Weights of a small audio frame classifier.
Model: waveform 16khz input, activation gelu.
Rows from block 9, named by matrix and row number. Rows with one number belong to one neuron. Each number is 128 + 24 x the weight over its row's rms, rounded and kept within 0 to 255. All counts start at 0. After the name is the row's rms in percent of the matrix's.
# fc1: first MLP up (model.blocks.9.ff1.fc1.weight, 768x192), inputs 144-191
# fc2: first MLP down (model.blocks.9.ff1.fc2.weight, 192x768, transposed), outputs 144-191
fc1.465 091 [130  85 120 156 151 128 118 111 126 122 105  95 115 120 150 132 155 131 149 127 149 114 135 140 140 162 203 156 172 101 147 151 123 120 119 113 108 123 117 115 112 116 119 151 138 113 133 147]
fc1.466 116 [100 128 127 143 125 142 131 174 140  97 139 127 119 114 129 125 145 140 101  95 154 125 148 119  90 111 155 113 199 135 114 107 120 113 135  85 147 127 110  99 158 130 124 156 159  95 105 138]
fc1.467 084 [158  98 100 138 135 130 136 110  97 154 136 136 153 147 129 114 121 153 115 186 145 121 137 128 153 129 106 125 120 140 131 153 130 135  48 137 103 154 105  76 143 162 121 108 133 123 105 104]
fc1.468 104 [ 93  92 152 176 108 136 142 122 117 129 121 146 105 127 122 162 119  69 155  91 166  83 133 128 142 166 136 126 140 118 133  98 138 115 121 101 116 136  92 159 150 137 110  97 137 124 101 131]
fc1.469 093 [138 131 144 130 150 150 145 126 116 154 109  60 125 123 141 143 152 108 109 115 117 157  71 112 148 111 148 140 144 154 180 108 103 134 133 123 153 113 143 101 113 102 148 160 138 129  93 138]
fc1.470 098 [132  74 111 158 130 153 186 138 122 103 100 118 149 126 146 136 126 132  79 127 165  97 115 129 116 150 151 134 138 113 151 147 135  86 107 126 124 132  63 113 110 111 112  98 142 111 125 147]
fc1.471 106 [134 131 107 140 108 133 137 166 118 121 122  89  89 148 113 153 168 140 120 138 164 128 133 119  99 129 163 134 137  94 169 141 105 129 108 153  91 130 115 135 140 111 111 161 166  84 161 105]
fc1.472 104 [213 126 120 152 117 138 120 142 139  90  98 134  94 108 130 147  98 115 113 134 104 142 133 142 149 110 115  97 147  93 173 140 122 113 105 127 123 115 103  95 172 101 181 109  94 140  91 131]
fc1.473 092 [153 101 118 139 104 109 120 136 134 124 126 113 124 125 119 120 116 145 156 116 121 143 121 128 168 133 124 128 152 100 122 136 136  97  64 103 100 131 115 122 130  86 128 122 154 116 125 133]
fc1.474 106 [160  69 136 147 124 135 138 139 101 154 122 118 126 156 130 129 116 118 153 121 106 132 149 154 164 100 122 148 137 132 108 137 139  99 133 153 100 150 165  99 148  95 121 103 112  83 156 136]
fc1.475 101 [142  96 138 108 121 161 126 164 139 149 103  91 161 121 120 157 148 110  76 148 175 153  75 131 161 159 105 127 111 110 154 132 117 135 136  97 161  91  94 117 129 137 128 116 127 119 133 122]
fc1.476 098 [100 135 144 145 121 116 151 125 147 124  85 117 118 101 151 174 137 148 116 131 123 124  88 157 133 126 153 103 144 143 161 123 144 144 153 135 171 109 142 112 132 138 100 112  83 133 119 144]
fc1.477 113 [155 103 106 108 165 131 141 125 109 147 135 111  90 146 120 146 122 178 100 148  99 121 134 148 146 122 142 138 108 131 146 143 124  98  66 127 109 144  91  82 169 117 127 155 134  95 152 126]
fc1.478 105 [160  95 116 168 154 156  77 154 108 108 134 126 106 102 149 137 143 124 123  99 137 131  92 144 147 121 170 128 159 117 125 170 137  92  99 121 107  75 133 129 111 142 139 108  89 110 103 118]
fc1.479 101 [130 166 142 150 110 135 135 110 149 142 108 134 130 135 129  98 147 159 112 146 167 126  91 162 134 137  94 163 121  92 137 128 102  95 124 133 140 116 125 135  95 121 198  96 143 145 104 167]
fc1.480 096 [142 138 140 108 134 128 137 107 181 174  92  90 117 144 135  98 119  99 163 125 101 101 130 131 123 107 150 105 134 121 113 115 123 124 105 127 104 141 126 131 159 130  64 121 134 137 141 191]
fc1.481 106 [130 119 104 129 134 157 122 143 138 141  80 106 169 137 132 150 168 102 167 141  92 130 136 142 167 114 135 139 158 131 152 140 123 107 107 142 146 139  56 132 117 135 125 103 169 154 133 110]
fc1.482 088 [122  73 131 138 129 137 135 126 167 104 115  97 137 123 132 150 120 133 108 104 162 140 130 112 133 156 183 115 149 142 125 160 127 136 130  93 170 110 114 147 134  95 114 125 147 125 124 164]
fc1.483 092 [128 105 128 106 144 133 161 131 142 147 113 102 178 122 124 133 129 133 132  97 132 116 155 130 152 122 125 100 130 113 144 144 114 168 108 110 138 145  67 100 120 134 115 124 148 140 137 167]
fc1.484 106 [121  99 147 107 140 104 152 137 125 131  88 127 137 102 147 175 128 105 111 108 107 130 117 143 121 122 122 151  77 108 133 155  77 163 133 131 129  86 107 153 119 146 156  79 134 189 107 145]
fc1.485 105 [104 134 157 119 112  95 153  89 120 119 105  86 105 131 173 125 134 128  74 102  67  75 126 102 131 121 147 116 144 127 153 131 125  81 145  90  80 158 138 126 120 121 133 135  95 104 125 153]
fc1.486 086 [129  90 109 139 144 150 130 156 139 109 145  91 134 127 119 130 147 140 131 152 146 113 145 130  98 164 172 155 179 118 153 143 137  99 103  84 114 108  86 120 113 122 107 115 161 103 119 126]
fc1.487 108 [119  99 122 176 180 153 105 125 133 119 125 159 126 158 122 162 148 145 161  92 146 125 120 145 139 136 159 137 106 126 122 157  99 121 109 125 136 103  98 138 105 114  98 125 122 164 119 127]
fc1.488 106 [118 113 151 125 175 140 142 141 129 122 118 123 141 126 127 176 131 110 111 145 165 125  96 127 128 153 124 153  99 115 135 145  56 100 142 120 142  97  95 129 108 152 156 139 151 138 139 143]
fc1.489 107 [ 86 109 124 159 128 179 114 155 156 132  80 113  88 142 159 106 130 150 110 121 140  97 104 121 158 108 186 121 129 113 159 119 154 154 160 100 140 117 130 162  94  97 103 149 102 123 121 115]
fc1.490 100 [147 141 115 135  96 136 142  94 134 139 128 141  97 124 132 134 118 131 142 130 100 122 144 127 133  83  78 129 138 129  88 123 149 129  90 136  85 143 141 120 135 121 148 144 137 108 109 128]
fc1.491 096 [101 173 164 173 114 153 147 171 135 120 108 119 113 135 132 124  99 130  86 121 160 132 105 145  98 146 127 131 170 125 147  94 119 142 130 113 134 111 109 120 102 127 160 143 134 118 123 120]
fc1.492 092 [137 135 162 122  99 121 125 140 127 103 146 136 115 133  79 125 114 147 130 126 125 153 142 156 129 133 111 140 122 122 157 122 122 125 149 142 119 123 159 151  62 119 143 149 104 127 107 102]
fc1.493 089 [124 115  82 135 119 106 122 118 109 166 141 169 153 129 112 112 137 145 128 172 110 129 129 124 116 104  99 142 104 150 131 142 140 133  90 148  87 146  99  82 173 150 140 125 125 101 131 105]
fc1.494 114 [150 115 107 103 170  95 125 149 121 139 124  86 128 121 118 118 133  97 134 122 117 141 161 134 104 168 129 144  79  98 145 134 123 152  96 136 141 124  72 102 143 112 148 125 132 109 149 160]
fc1.495 087 [131  88 122 140 173  76 112 123  96 117  89 101  87 133  94 145 131 143 110 139 137 121  92 120  86 144 164 148 135 103 166 157 135 118  98  96  88 135  92 123 157 104 112 108  92  95 145 120]
fc1.496 087 [152  72  61 130 144 138 167 101 147 144 126 127 144 103 106 178 136 153 147 163 173 149 113 129  70 136 137 142  84 119 161 148 109  80 106 131 111 146  98 147 122 136  99 128 163 122  87 114]
fc1.497 107 [117 150 150 138 156 148 149 141 120 111 107 107 114 116 114 169 140 155 106 118 127 162 151 118 123 158  83 107 124 138 130 145 125 105  89  85  94 125 120 141 132 137 146 135  85 122 120 100]
fc1.498 098 [141 136 142 133 148 136 142 114  89 157 141 119 131 101 112 111  80 137  83 112 163 125  92 120  87 141 115 137 127 129 136 148 139 130 129 151  89  93  68 100 118 141 113 146 110 128 174  94]
fc1.499 097 [158 127 104 138 105 113  91 106 127 145 154 184 142 177 117 103 113 147 123 150  55 124 156 139 140 120 121 128 124 134 115 104 168 133 101 152  97 158 141 111 151 149 132 136 104 107 133 159]
fc1.500 113 [124  89 182 108 137 186 107 138 128 114  75 110  93  89  74 145  85 123 121 127 154  79  96  95 142 141 167 182 144 112 119 129 114 100 126  71 108 131 130 113 110 124 137 167 126 132  90 139]
fc1.501 106 [123 164 107 165 132 121 140 168 157 112 100 146 163 136 154 120 144  79 122 164 129 142 110 119 113 130  71 165 142 149 133 127 107 158 111 131 108 130 136  84 101 148 146 134 144 137  77 131]
fc1.502 098 [176  80 124 123 157 150 118 105 127 125 117  87 113 132 110  99 146 157 118 126 101 149 124 130 152 135 137 165 155  68 143 125 135 131 103 137  82 102 121 105 159  93 110  96 140 101 135 129]
fc1.503 094 [122 190 134 150 107 126 114 104 160 135 126 131 132 125 133 122 144 114 149 134 108  97 123 107 146 111 118 140 127 108 139  99 110 121 106 133 126 129 154 132 172 132 141 125 123 135 126 101]
fc1.504 102 [136 132  79 103 177 150 176 126 165 111  90 115 149 147 103 140 141 168  96  69 139 151 172 130 124 139 100 133 163 143 123 137 123 139 146  93 125 141 131 130 128 121 108 130 149 111 103 159]
fc1.505 090 [137 153 139 141 113 117 120  91 132 105 144 171 100 119 111 125 139 149 140 122  91 154 143 151 152 139 115 146 109 152 106 129 146 146 114 148 141 129 154 162 113 146 127 135 115  85 124  85]
fc1.506 097 [145 114 102 141 130 139 145 122 114 132 142  98 112 106 155 138 110 134 132 160 130 126 145 131  72 119 136 139 109 127 105 120 126 114  89 110  73  91  93  79 168 115 122 142 135  51 148  96]
fc1.507 104 [127 136 139 131 151  97 114 112 149 141 109 153 140 128 102 103  88 155 170 146 145 129 168 129 121 112 123 116 132 122 109  86 141 104 119 161 171 165  76 158 157 152 128 160 155 150 119 164]
fc1.508 110 [102 137 163 117 141 117 101 154 154  94  86 102 112 123 133 119  92  86 144 112 141 146 136  86  87  94  99 123 113 134 144 104 118 153 155 136 140 141 119 142 119 114 121 142 105 174 116 161]
fc1.509 111 [137 144 125 138 173 146 119 122 153 139 112  78 101  99 144 124 127 154 123  83 155 129 127 118 125 128 158 149 174 103 151 117 146 118 103  94 107 151 107 122 116 134 134 117 145 104 113 153]
fc1.510 094 [130 136 102 122 171 122 137 132 138  98 126 114 115  92 131 133 109  56 123 126 117 163 153 101 101 106 125 102  95 123 112 140 103 137 135 140  95  98 144 134 130 140 134  77 122 109 104 129]
fc1.511 096 [129 113 158 129 111 142 166 180 109 153 104  50 114 101 154 155 139 106 140 116 140 163  68 124 140 104 151 113 141 130 191 119 116 111 158 118 141 132 169  94  95 104 166 152 118 145  92 109]
fc1.512 091 [152 104 105 138 126 137 101 108 110  98 130 182 100 152 145 142 154 134 155 125  96 133 162 124 151 136 172 116 145 115 135 126 138 109  81 124 115 137 121 132 117  96  63 149 144  87 139 148]
fc1.513 095 [121 103  90 127 148 168 103 126 141 122  96 132 134 105  87 138 149 135 154 120 122 147 110 132 118 170 140 139 123 130 150 168 130 124 112 107 147 120  98 160 137 124 131 108 137 142 150 134]
fc1.514 108 [124 131 128  98 119 120 110 182 131 143 108 113 126 137 119 113 101 142 127 162 146 108 116 122 173 105 128 125 149 110 145 117 149 139 111 127 136 142 118  76 153  81 113 111 109 118 124 161]
fc1.515 088 [125 164 177 143 138  97 153 156 145 117 100 118 134 112 122 134  95 153 105 142 137 119 104 121 112 132  85 151 117 122 142 119 117 148 151 124 141 139 160 115 133 119 154  86  84 157 129 115]
fc1.516 089 [142 136  92 114 131  80 136 158  97 162  95  68 119 126 178 138 159 111 129 104 110 128 135 134 131 110 176 117 121 129 137 116 159 168 134 116 121  67 148 122  99 129 135 151 128 124 100  96]
fc1.517 090 [115 140 117 116 129  76 115 148  65 137 144 170 129 113 150 123  80 129 135 116  66 120 177 157 174 131  95 143 140 145 112 139 160 143 107 162  97 143 161 144 116 153 104 118 121 116 118 131]
fc1.518 114 [102 115 134  81 140 103 134 141  78 134 112 105  91 121 147 137 142 179 126 128 132 115 158 153 144 143 130 112  86 148 167 106 119 118 146 146 115 118 130  93 141 101 125  90  97 113 129 147]
fc1.519 097 [148  98 125 146 162 150 123 157  98 128 129 100 116 101 163 112 124 132 112  96 135 125 115 116 157 115 143 125 100 119 118  99 116 118 148  94  90 149 141 116 134 131 139 164 162  72 114 139]
fc1.520 104 [144 115 120 123 136 115 122 174 100 101 165 106 107 160 132 121 101 136 156 142  96 128 184 127 114  96 154 131 110 145 138 116  80 106 114 146 115 100 131 126 116 138 123 114 101  98 134 142]
fc1.521 098 [141 153 130 152 128 128 142 117 186  99 143 124 106 159 157  82 110 138  93 130  92 115 165 112 127 141  98 136 132  98 112 124 103  80 116 147 121 142 168 102  89 129 116 144 108 127 140 148]
fc1.522 095 [178 125  96 115 119 139  98 123  88 148 150 156 147 153 130 150 126 173 125 121 103  91 167 121 123 103 139 127 110 115 109 127 170 131  73 129 110 148 124  92 127 121 113 110 105 100 132 131]
fc1.523 122 [118 151 124 155 140 152 133 111 158 163 112  82 106 125 122 126 118  87 148 111 128  77 135 168 120  84 149 124 126  98 101 122  88 137 110 126 148  96 121 164 127 138  85  90 145 102 121 146]
fc1.524 121 [157 149 125 103 124 152 139 134 149 184 105 125 118 128 155  99 124 136 127  97 137 151 115 100 124 112 103 109 125 100 122 140 128 103 132  92  96 122 116 163 131 120 109 131 152 138 177 112]
fc1.525 094 [121 126 135 131  83  81 120 121 175 155 110 145 143 123 124 101 123 129 121 182  82 115 147 153 133 115 131 101 157 115  96  99 146 135 116 140 158 138 164 128 142 193 143 124 117 177 135 123]
fc1.526 098 [148 117  92 127 136 129 144 110 122 170  75 102  99 161 154 111 141 161 124 130 133 120 123 135 120 120 127 178 100 137 147 175 151 165  88 163 156 116  81 121 157 100 110 110 157  77  83 119]
fc1.527 098 [176 133 101 133 104 104 144 172 117 149  94  90 146 145 133 106  85 173 142 155 149 124 138 146 145 124 128 129 151 113 158 122 154 122  50 115 101 160 120  73 133 130 106 127 118 118 100 149]
fc1.528 094 [160  99  81 150 117 145 116 120 133  87 135 139 101 159 126 134 121 143 136 129 142 112 157 128 125 117 136 168 164  80 112 145 149  97  79 112  83 103  89 125 113 114  82 119 147  93 130 116]
fc1.529 090 [163  95 134 132  74  78 120 124 146 136 123 136 106 105 106  68 103 155 135 112 136 122 101 122 125 130 100 112 130  97 144 118 120 124 104 156 142 143 127 108  79 145 147 133 128 144 110 140]
fc1.530 118 [167 150 168 112 141  97 139 154 134 155 121  94 139 123 146 109 130 136  99 118 135 124 166 103 142 131 138 120 161 119 133  86  98 139  99 101 141 111 117 133 126 121 154 134  84  97 110 100]
fc1.531 093 [122 143  99  95 120 108 118 124 144 140 116 141 164 103 124 115 144 137 172 135  81 146  93 144 109  93 107 139 131 128 123 143 143 127 121 146 104 137 108 127 132 153 149 125 148 148 132 113]
fc1.532 102 [125 135 131 150 178 113 117 135 147  90 107 132 102 103 148 142  86 106 177 143 127 151 156  73 110 101  69  78 117 158 114 154  96 122 150 143  98  82 142 144 137 114 165 100 153 124 119 125]
fc2.465 082 [108 164  97 127  90 127 121 126 139 156 131  92 117 145 147 154 155  91  97 113 109 167  82 102 102  83  90 104 114 142 142 126 139 135 140 107 148 116 120 122 126 146  65 133 113 143 103 142]
fc2.466 124 [124 116 153 107 139  75 164 103 123 122 132 113 180 163 101 146  92 127 146 156 104 119  96 154 183 197  98 110  93 113 109 119 148 166  83 137 125 136 134 204 108 115  91  99  94 121 147 109]
fc2.467 094 [138 186 146 119 104 136 100 144 135 143 173  90 106 167 110 157 150 120 138  77 140 148 111 130  85 147  85 130 134 150  95 111  95 139 143 130 168 156 134 146 118 125 204 140 107 126 144 125]
fc2.468 104 [119 148 103  81 118 139 102 133 148 118 142 132 165 115 141 129 160 186 119 149  90 146 137 130 144 100 121 112  96 128 121 171  97 135 118 134 132 107 145 150 107 100 149 155 123 137 159 106]
fc2.469 089 [ 85 139 120 142 161 152 105 133 135 114 114 183 164 105 114 136 109 165 113 149 140 113 160 142 121 126 123 117 122  88 138 133 150 130 142 111  99 166 111 151 109 177 108  89 127 143 158 121]
fc2.470 082 [166 182 133 104 123 103  86 141 131 128 177  62 108 199  92 143 149 130 155 160 121 149 130 115 120 123  74  86 159 135 120 111 155 145 128 118 155 158 167 132 149 163 161 160 110 159 134 104]
fc2.471 094 [148 115 159 117 181 125  91  96 125 128 130 160 161 130 172 116 104 147 139 119  78 137 102 139 127 129 111 136 104 168 121 140 132 116 185 104 117 139 136 155 115 127 128 102 102 148 124 171]
fc2.472 095 [120 131 166 135 136  91 148 121  88 163 154 112 107 160 148 147 112 135 115 110 105 106 131 179 133 111 141 112 104 108 140 135 175  90 161 123 134 113 171 120 149 131 116 108 110 147 163 128]
fc2.473 096 [158  90 133 107 126 127  94 125  97 139 131 127 114 149 153 126 101  98 123 154 102 124 138 165 165 122 135 114 115 135 125 124  94  82 135 115 154  95 131 120 135  96  94  99 110 121 158 139]
fc2.474 100 [165  79 107  94 122  98  82  61  99 106  87 155 122 116 147 107  88 154 133 174  84 120 101 157 166 129 112 118 111  94 138 113 110 120 102 155 128 135 128 121 129 123 104 121  99 123 195 111]
fc2.475 079 [128 103 118 140 100  99  99 126 142  93 146 129 131 199 119  78 122 147 150 153 107 105 152 132  83  70 127 114 125 139 114 161 107 156 121 137 108 179 112 158 134 153 153 112 109 115 147 107]
fc2.476 093 [165  97 126 115 109 154  86 144 113 137 159 116 130 157 126  86 100 107 110 162 123 143 116 122 136 133 110 129  94 105 118 133 129 120 117 109  72 124 136 165 135 122 165 127 161 118 120  91]
fc2.477 092 [152  82 113 134 133 115 133 136 113 143 121  97 155 154 151 143  95 120  91 174 110 129 137 134 150 104 114 108 136 117 141 128 107 109 117 118 127 104 136 115 127  91  79 120 123  96 114 128]
fc2.478 109 [127 134 113  99 144 114 143 118 134 143  90  99 188 173 102 124 148 156 115 123 113 120 140 106 139 111 109 115 120 126 146 111 109 130 139 118 117 164 145 133  72 163 109 132 138 132 142 129]
fc2.479 102 [119  77 129  82 130 102 113 142  84 103 142 142 138 122 118 132 123 103 117 137  99  62 169 127 127 144 158  73 130 139 131 154 123 129 124 130 144 132 133 127 144 167  98 108 100 105 157  96]
fc2.480 120 [123 103 122  96  98  97  77 101 168 139 118 118 133  93 140 141 124 133  92 129 116 155 118 142 108 156 152 107 140 122 148 187 104 177 121 140 149 132 135  96  98 150 125 102  95 116 119 106]
fc2.481 086 [120 143 155 149 130 134 118 153 158 119 181 131 137 161 106 100 106 155  99 130 104  99 110 127  90  95  99 125 103 135  96 125 145 145 145 118 138 111 136 149 149 105 111 153  87 138 153 134]
fc2.482 081 [153 133 104 110  99  81 108 137 127 143 134 110 131 144 165 159 158  91 135 145 157 158  71 123  99  70 111 125 150 129 160 129 105 145 119 117 122  73 137 124 116 180 123 122 102 122 119 138]
fc2.483 087 [131 146 160 140  88 107 111 142 158 120 165 106 125 134 103 141 143 127 110 134 133 129 118  98  61  93  98 144 125 141 112 103 112 141 118 105 124 113 155 144  99 117 165 109  92 144 148 134]
fc2.484 090 [126 112 144 143 145 130 120 104 115 141 172 101 126 159 131  94 120 135 112 175 128 120 150 120 152 132  89 115 142 139 100  99 127 100 140 123 115 160 122 118 121 110  94 182 133  83 140 110]
fc2.485 105 [147 142  92 136 112 169 116 162  92 131 154 164 136 107  94 173 129 127 165 138 151 161 132 156 134 130 113 127 142 132  99 133 123 153 135 152 175 118 127 119 111 148 152 126 157 164 137 110]
fc2.486 086 [103 146 109 156 102 121 145 105 133 145 103  93 116 153 153 116 162 115 154  84  89 147  57 120 128  97  92  99 136 119 119 100 120 120 121 148 142 122 168 129 126 156 105 165  96 154 124 167]
fc2.487 109 [132 128 131  60  94 105 141  90 124 147 130 103 141  97 163  94 103 119  90 138 118  96 135 140  99 126 109 137 139 115 113 124 156 120 156 110 137 149 117 149 110 126 136 128 148  88 146 134]
fc2.488 100 [123 106 148 123 129  99 125 108 169 133 155 130 145 170 143 119  80 132 135 125 130  89 160 147 153 119 124 117 137 125  91 132 137 150 142 143 102 171 156 179 125 104 121 122  98 130 130 140]
fc2.489 110 [131 137 141  65 189 113 127 103 110 133 128 134 166 128 164 166 146 134 107  99 118 144 130 131 108  82  98 164 127 148 142 164 132 120 135 119 114 122 133  87 142 124 118 128 113  66 120 118]
fc2.490 081 [149 102 121  93 105 117 108 114  81 153 150  82 138 165 157 151 113 101 114 168  99 113 129 178 137  76  96 108 108 122 118 118 118  98 138 148 141 130 139 123 122 111 103 115 105 120 159 120]
fc2.491 105 [150  87 119 159 159  75 117 108 150  97  99 143 116 140 100 145 136 157 170 176 107 115 119 152 197 162 158  90  83 133 138 137 125 132  95 112  92 144 146 188 118 145 100 104  96 127 132 124]
fc2.492 092 [126  68  90 151 145 117 152 123 171  77  88 151 141 130 143 100  98 145 111 143 131 144 151 139 156 178 151 134 113 114  95 187 110 141 107  98 109 143 104 145 110 140 114 107 146 118 119 145]
fc2.493 097 [126 152 167 112 135 138 136 150 127 101 146  85 108 151 122 122 146 140 173  71 156 127 130 131 124 166  89 139 162 139 117 104  95 108 135 152 154 143 140 147 127 121 122 133 111 132 142 135]
fc2.494 115 [177  93 130 122 168 124 127 135 117 146 144 114  95 102  96 116 130 150 121 128 152 140 142 139 152  99 104 138 137 104 124 157 175 158 112 107 125 138 155 143  96 109 154 108 112 187 185 153]
fc2.495 087 [123 152 149 120 117 175 114 158 130 114 165  95 125 157 108 147 129 130 149  93 170 116 129 150 164 127  77 135 138 113 130 133 124 138 168 161 142 126 127 197 138 130 159 119 136 180 138 141]
fc2.496 076 [114 142 180  99  88 123  92 161 115 123 140  97 126 172 176 115 126  84 126  65 116 100 139 129 149 134 129 156 136 154  86 136 131 168 136 157 161 127 132  90 127 143 174 121 106 106 151 131]
fc2.497 115 [134 124 147  97 143  73 107  70 119  93 128 155 142 101 134 149 109 132 131 123 102 121 185 177 147 148  96 110 111 124 144 120 105 128 132 155 133 108 148 116 125 105  80 105 123  85 115 152]
fc2.498 099 [ 96 127 114 136 140 111 122 144 172 117 112  92 129 147 145 163 173 132 167 146  89 110 133 143 134 138 109 114 147 115 143  83 138 104 134 112 149 167 179 137 129 146 163 103 141 120  96 182]
fc2.499 110 [142 132 157 148 151 132 187 142 127 139 153 123 110 137 120 139 121 138 178  99 176 140 144 105 155 159  87 172 174 151 126 134  84  88 138 141 167 132 104 163 151  91 128 141 149 160 113 114]
fc2.500 096 [169 127  77 171 128 132 118 129 147 131 150 109 140 143 130 142 135 123 104 168 154 116 101 155 115 133 119  82  96 109 121 139 152 128 146 162  99 133 137 137 113 103 140 121 127 139 141  85]
fc2.501 104 [136  88 130 125 166 125 114 150  92 115 144 143 144 171 127 130 104 119 103 132 144  93 100 112 143 126 142  72 121 146 132 100 109 105 115 121 100 137 137 165 175 152 102 127  85 110 176 135]
fc2.502 086 [141 110 148 100 129 138 133 110  92 187 163 146 135 162 124 124  99 119 120 152 119 113 130 144 137 123 133 152 126 110 115  99  82  75 142 150 161 109 163 122 144  72 117 108 114 127 136 145]
fc2.503 096 [127  94 125 100 150 112 134 126 122 118 123 148 136 114 124 176  98 157  95 126 140 148 140 146 128 124 130  89 119 150 138 168 112 118 153 113 110 120 130  99 129 129 100 148 111 135 152 135]
fc2.504 095 [122 119 116 118 104  79 102 102 125 162 140 121 144 131 126 164 102  93 119 126 125 120  48  99 109 119 146 118 131 114  75 127 177 122 118 148 116  93 158 124 137 147 150 125 143 119 116 101]
fc2.505 095 [134 119 137 139 158 136 146 131 167 127  87 133 112 105 119 113 102 125 129 106 150 136 171 110  99 159 180 150 142 108 139 165 119 128 139 131 125 137 109 125 102 135 120 109 190 177 127 155]
fc2.506 090 [109 139 148 146 136 136 111 112 142 104 127 119 127 148 131 159 166 152 165  91 110 101  86 131 148 153 116 125 167  92 178 142 109 109 166 139 160 157 152 165 100 118 116  85 135 187 137 140]
fc2.507 137 [116 177 170 101 158 129 112 105 124  93 159 118 165 189 122 152 142 151 113 129 107 120 143 142 124 121 116 145  96 112  86 107 132 123 143 142 151 159 153 106 122 149 142 108  83  85 156 129]
fc2.508 110 [136 100  83 124 106 117 139  89 109 129 141 159 167 135 122 136 144 149 123 162 138 104 115 175 152 157 141 127 129  93 106 167 105 105 125 120 116  99 158  96 122 129 145  96 136  88 176 123]
fc2.509 116 [128 113 126 107 162  99 107 145  78 160 126 112 121 140 156 130 110  75  96 134 123 187  93 143 131  86 136 154 133 123 133 155 135 117 153 115 153 130 145 124 130  84 107 164 119  81 121  94]
fc2.510 106 [115 115 130 130 113 121 100 115  77 150 135 140 131 127 128 163 124 123 127  78 117 111 135 155  90  77  82 154 160 135 107 149 137 140 133 104 138 120 113 142 104  76 111 158 144 168 128 137]
fc2.511 094 [106 143  78 155 105 168  87 127 120  92 121 179 147 137  89 107 129 152 106 152 124 101 152 143 127 128 143 127 101 106 120 134 174 176 128 101  98 120  90 129 107 184 133 117 110 101 130  94]
fc2.512 085 [ 91 159 146 118 133 129 166 131  87 162 102  91 126 102 131 119 155 125 133 113 137 125  72 111  82 135 116 146 111 122 121 116 130 124 161 138 157 115 143 119 151 177 163 113 155 168 135 127]
fc2.513 082 [144 136 143 103 124 110 146 122 151 129 165  99 124 152 163 139 115  84  96 167 125  89 131 115 111  82 133 132 122 112  93 115 102 117 149 107 134 124 129 100 117 106 136 146 152 141 134 112]
fc2.514 092 [126  87 136  98 123 127  91  89 123 172 142 119 109 140 173 152 105 130 121 152 106 150 102 120 154 140 146 117  95 131 144 110  89 151 103 153 145 151 161 106 106 115  85 118 119 134 139 141]
fc2.515 089 [125  81  89 131 134 133 111  99 149 123 117 157 126 149 133 131 116 145 112 186 133 124 122 177 185 162 150  83 140 140 133 143 119 134 116 137  97 115 133 157 124 150 137 152 117  78 111 138]
fc2.516 099 [100 148 139 120 116 152  90 121 125 120 119 155 107 141 120 124 156 160 103 119 151 148 152  98 164 127 139 153 119 112 143 146 101 134 121 108 140 132 109 110 155 169 162 105 193 175 167 119]
fc2.517 083 [149 101 157 153 118 162 119  78 138 127 108 130 102 125  73 132 171 158 114 134 146 121  92  93  65 128 162 108 106 126 119  86 118  94 145 101 179 104  97 147 117 117 159 138 109 154 140 137]
fc2.518 117 [151  76 126 117 129  96 154 121 109 132 187 115 126 173 116 137 121 124 137 157 117 107  90 147 201 132 148 114 130 100 149 150 138 127 103  80 119 154 123 142 151 134 120 154  98 159 191 147]
fc2.519 108 [122 116 104 110 173 132 136 133  56 110 111 171 122 155 145 158 146 134  96 134 102 132 109 131 129 115 140  92  90 134 116 156 148  83 111 110 168 118 128  90 126 114 124 147 122  71 109 144]
fc2.520 097 [165  89 135 108 113 116  80 109 123 125 139 120 116 137 152 138 100 174  99 156  73 126 108 143 157 118 136 105 138  97 147 135 132 126 119 125 133  89 133 127 126 101 102 122 115 124 184 120]
fc2.521 086 [122  98 137 109 115 130 123  86  77 151 173  85  95 163 117 130 124 118 126 142 114 120 116 175 148  87  83 115  89  97 124 147 112 116 135 158 148 110 146 152 133 106 113  95 118 139 192 135]
fc2.522 096 [121 148 162 133 149 111 140 144 125 143 129  94  96 107 104 125 170 116 142 137 139 165  73 114 120 146 131 134 156 132 114 104 114 105 144 164 164 144 111  98 108 141 168 125 160 143 100 130]
fc2.523 139 [115 116 141 134  89 135  93 124 121 105 125 132 107 167 115 122 115 136 142 108  95 146 127 118 144 124 125 140 127 126 138 122 154  99 149 169 124 102 154 134 142 155 128 117 143 108 127 113]
fc2.524 123 [118  82 144 149 118 118 117 170 101 124 120 150 114 113 136 109 130 169 111 145 141 151 114 128 168 115  99 138 120  86  95 125 135 116 141 129 144 148 146 154 134  86 139 147 119 124 121 133]
fc2.525 096 [166 128 131  98 162 144 134 129 107 143 135 148 121 128 116 120  83  97 108 107 152 127 154  97 145 120  99 149 112 172 129 162  99  89 140 113 180 113 110  98 151  71 113 130 134  63 123  81]
fc2.526 085 [108 123 152 122 140 126 110 134 128 109 132 132 144 106 113 127 104 111 144 105 151 133 101  99 102 128 138  99 124 127 124  97 145 116 149 112  93  97 164 127 110 164 153 148 103 145 134 135]
fc2.527 093 [135  81 111 131 140 125 114 134 105 165 113 109 145 122 163 146  95 113 110 142 121 118 149 166 164  99 153 124 119 118 128 130 108 119 122 123 169 147 153  97 115 131  85 105 134 131 155 152]
fc2.528 091 [112 169 153 129 127 122 115 144 124 160 118  71 132 125 112 111 192 134 164  97 124 126  41  85 111 153 120  99 144 134 135  80 160 140 123 135 167 153 134 107 153 148 147 147 141 167 145 138]
fc2.529 123 [ 90 143 106 112  92 132 110 161 103  92 137 136 110 140 159 133 152 115 115 140 119  87 171 128 136 116 158 115 155 199 153 134 167 129 142 121  98 123 110 105 156 114 136 148 158 154 153  89]
fc2.530 109 [135  94 137 141 161  96 137 132 123 109 129 106 150 100  82 130  96 158 157 167  97 158 109 141 107 126 159 134 108  79 131 129 108 135 133 157 105  89 143 139 129 102 144  92 126  90 146 119]
fc2.531 088 [133  89 161 148 128 133 132 132 139 107 136  79  97 146 115 181 115  97  94 129 144 112 172 130 103 113 136 111 111 165 101 127 118 118 109 108 155 117 149  86 109 114 114 134 125 128 129 163]
fc2.532 087 [114 124 166 144 110 112 112 123  84 194 134 132 129 160 156 143 106 101 141 124  97 145 120 192 133 100 117 129 130 108 118 126 144 150 145  92 144  99 134 150 117  86 108 136 116  97 121 146]